Weights of a small model that predicts nearness at each pixel.
Training: adam_atan2 at rate 0.0023, 40000 steps.
Rows from block 6 of a small model that predicts nearness at each pixel, named by matrix and row number. Rows with one number belong to one channel. Each number is 500 + 25 x the weight over its row's rms, rounded and kept within 0 to 999. All counts start at 0. Numbers have three digits each.
After each channel's rows are labels from the 100 images, of 14976, where the channel reaches its highest value: "top examples" is what is common among them. Only what is clearly more common there than usual is listed. The data: rendered roads seen from a driver's seat, with toy cars, trees and houses. In brackets: how many of the 100.
# convs0: first 3x3 conv (model.decb.0.0.convs.0.weight, 128x256x3x3, each kernel summed), inputs 86-171
# convs1: second 3x3 conv (model.decb.0.0.convs.1.weight, 128x128x3x3, transposed, each kernel summed), outputs 64-127

convs0.106:484530527494503466531497528497517530536502506475533511498519514487525545488513516449543425500502487479544498471499485526503470499520518465521502526517462484509486508537480495501507517491523478499474480482470493484483495487508519483478516510515510497502529493
convs1.106:485480485515494453471513475450505459494480582506453468476529519504482514518544490451505538509517449524502530561485470459477492494487485507465487532477493524501501497505502493480498516447507491
top examples: car (94); bends right (64)

convs0.44:481462514462517485513473499502474489503485530508499448499484514469514507460506512523473511514505501514479468525488483467495485514512467513484482466497507515505454519489507514497487503485498506465513533476481487498482513472466510523509479505464496510507488507
convs1.44:456473512462495542541483468479487478473471509468496529471501473491518501472444496519486500497519493481507498505506534533484483488486462471507512440481501521496504467523494473488458451479510501
top examples: truck (91)

convs0.87:472478498485487519559495474485514425492451485491495475480527514491463436515500448459500478418481556513493540482500517496526498493499508481487470458480499475514500474509506522501487505490482545468500484480469520513499503466441495506526490474501493526518495518
convs1.87:505543461514529500499430486470496544500459455464483501509477517501493493475474463526521535511503504496498496505483504514517519462496521490519547496508470472490460491494464535505491492513481498
top examples: car (91)

convs0.89:459485510483485509526530469484560516519476438499481458469495519492473471544519470491515482461541504464536525495476527500481464495475491477497495491459499491513501493474490518514476493535494489470502523480469478493495523517461492505504492498518502509466506495
convs1.89:447571463470488513515492529457518560500496478477513465500521520515500471484539473545492519496475492501513523519507502519486466493457500545476536471472480512504494487479484486479437453470530531
top examples: vehicles: two (67)

convs0.19:486501546536489555554474515545504489424498532528527494495511518494493515502493563468451464509513474553489544471467540492514529479493507504456528440514511462498484525531507463500451500504496501479541467498508465507475480503524525510483492519468477512486489468
convs1.19:471476515517496502503502491516506476496503509455527487507500456457498520485516530489493466509514517488481466533487493495495489462456534477527476463520519481528482476546528512513496458519492493
top examples: truck (97)

convs0.78:471456493511450470512495491512511497432481454450529503499531464488491478489511488483486515519528502466514550477519498524491458519503482481522474482455499517490513517476485497480473467497489514450491467511508518450490523467479506525513454483513512503494490487
convs1.78:470470522501497514520488520494488558466492479517474546516525524514452501516488450561523507525447537498499487470531487480476481454493466521508531511495498545518494505464480480448520504491481494
top examples: vehicles: two (73)

convs0.35:480443525534533475510463518526485476496519505499519484478484465517514527472496505502488527517525489488484454477505465524531517503529525494461523492492494513481461520518465509543504503478477525477494466494474490499482474503488517539497488547486462491478478540
convs1.35:500469505501470486522482463546489461505498540469486448509495483510505513479522530476466517498546480493461488457455513500479501465437502491486473506510497497464484471521496495462485459486467423
top examples: truck (98)

convs0.53:472488534556465548477483513473491479484507513512487516482524501464497499500547509496401509481489508533508511496472497469528517503491471512472451482441479508488511497513492510496456489478487523463482512512513525530465492485506500468498509494541498497499503485
convs1.53:456510509519498523510501502518505479471537472473519523511529488468499513476498474517465501479458503504482436486496497513486471494532510464550482492469478486483510527509488489465455490487489497
top examples: car (94)

convs0.118:504481493470499469490513522520484476505547514507432531471504490536465522509471534469528500502461513524499502510513526467514499529536491519484503506505516537527497509451465511534512493521495496502460480486463516511458548555495478510520490490483488480471504497
convs1.118:500455526486484470473498455494469470470471528505509482473456471528480542505517491496500505489480498498496515478515513553513488515534488504512491541473495497523527512532488540505457467482486502
top examples: truck (83)

convs0.88:496489526505517470504526530578499466518462533506449505505477488507503521471506484556456498518534530511526523539477490521494506522509478467473454470502488490499513519503477524484509495494456492481428504455492434477485468521534499476471493495502470511450529534
convs1.88:539524504480466497457489476465497449493468479519442514505441489487464486510487519470501464506477465509476532507498485467524480494507500488501499523488497469530522483531534489427488471488471471
top examples: truck (83); vehicles: two (67)

convs0.74:481501509503523501512460545499516528502553511528505542536498460513500522501487493519526505495428431493511465477507538518539506484491518474529484494481535475518456506458491500500507459458490446500511496510505480481489502474463509498496540497523516486509480505
convs1.74:449498491490493451486523490564484536511518466532523560516487545524488480512491497480518519524474505507527514494507500448505505518505501492526478520495506528524498533430488490537497522449495490
top examples: lamp (60)

convs0.23:475475484534535488522507541523476484528510463470555480499493464482528545440463519510454538503465459508469535526491481507503486472528505481507499500496469454454475493483537486525486495514534469470463512460469475529490498498504475497498470461501520503481443500
convs1.23:528483458531506493513473481520477505491475478484521499480466545506453475487471516478506505491556476491472482537490498463493488462479522524505530486468506505532470483525497463478529468495515464
top examples: lamp (100)

convs0.51:494478473468536512515533472504485488491527522514509518467537510527492503454476520476494465484530480505519459542526447527505510509529527517513477531472489507507498434486517517526476505447495506514489472458493509474477487515515528483469487509481501515497488495
convs1.51:512442456466474503508491469509476502490519524474457469519493551512525510506504494478477531504496508515496538478491515506501500476456513551460513513479497505504470493493509508516517516477452457
top examples: truck (99)

convs0.94:461494486486451499458506524518516523499510490518508480447478465512456566511483504501486500488507464504493504458448511546481493485500523521509501482491519490504487499509516506486493493486494480473496504505506489498497499453456509518461490473498478512498496487
convs1.94:487501471483492476476486494482515499529517465518483519527541444500503496500525509571485499506498479485503483483508472565459522474485496510514475492486496489482514532512497500482497502469490489
top examples: truck (91); vehicles: two (72); bends right (65)

convs0.64:476514520408446504494538470489476500489520521516524507482527473528469508488498510506539480509517416522507490508525490477467524499505494510496493499489485538502503503504468513508456503517480476496484499495461463481458515511485474477456489457472494507487497488
convs1.64:504518567490481498531515569457514560486514499494480511507501479516489483493507425543500516494469500486496480447496477519497491486532498526490467509538514488449497504488468505483475522482472480
top examples: vehicles: two (68)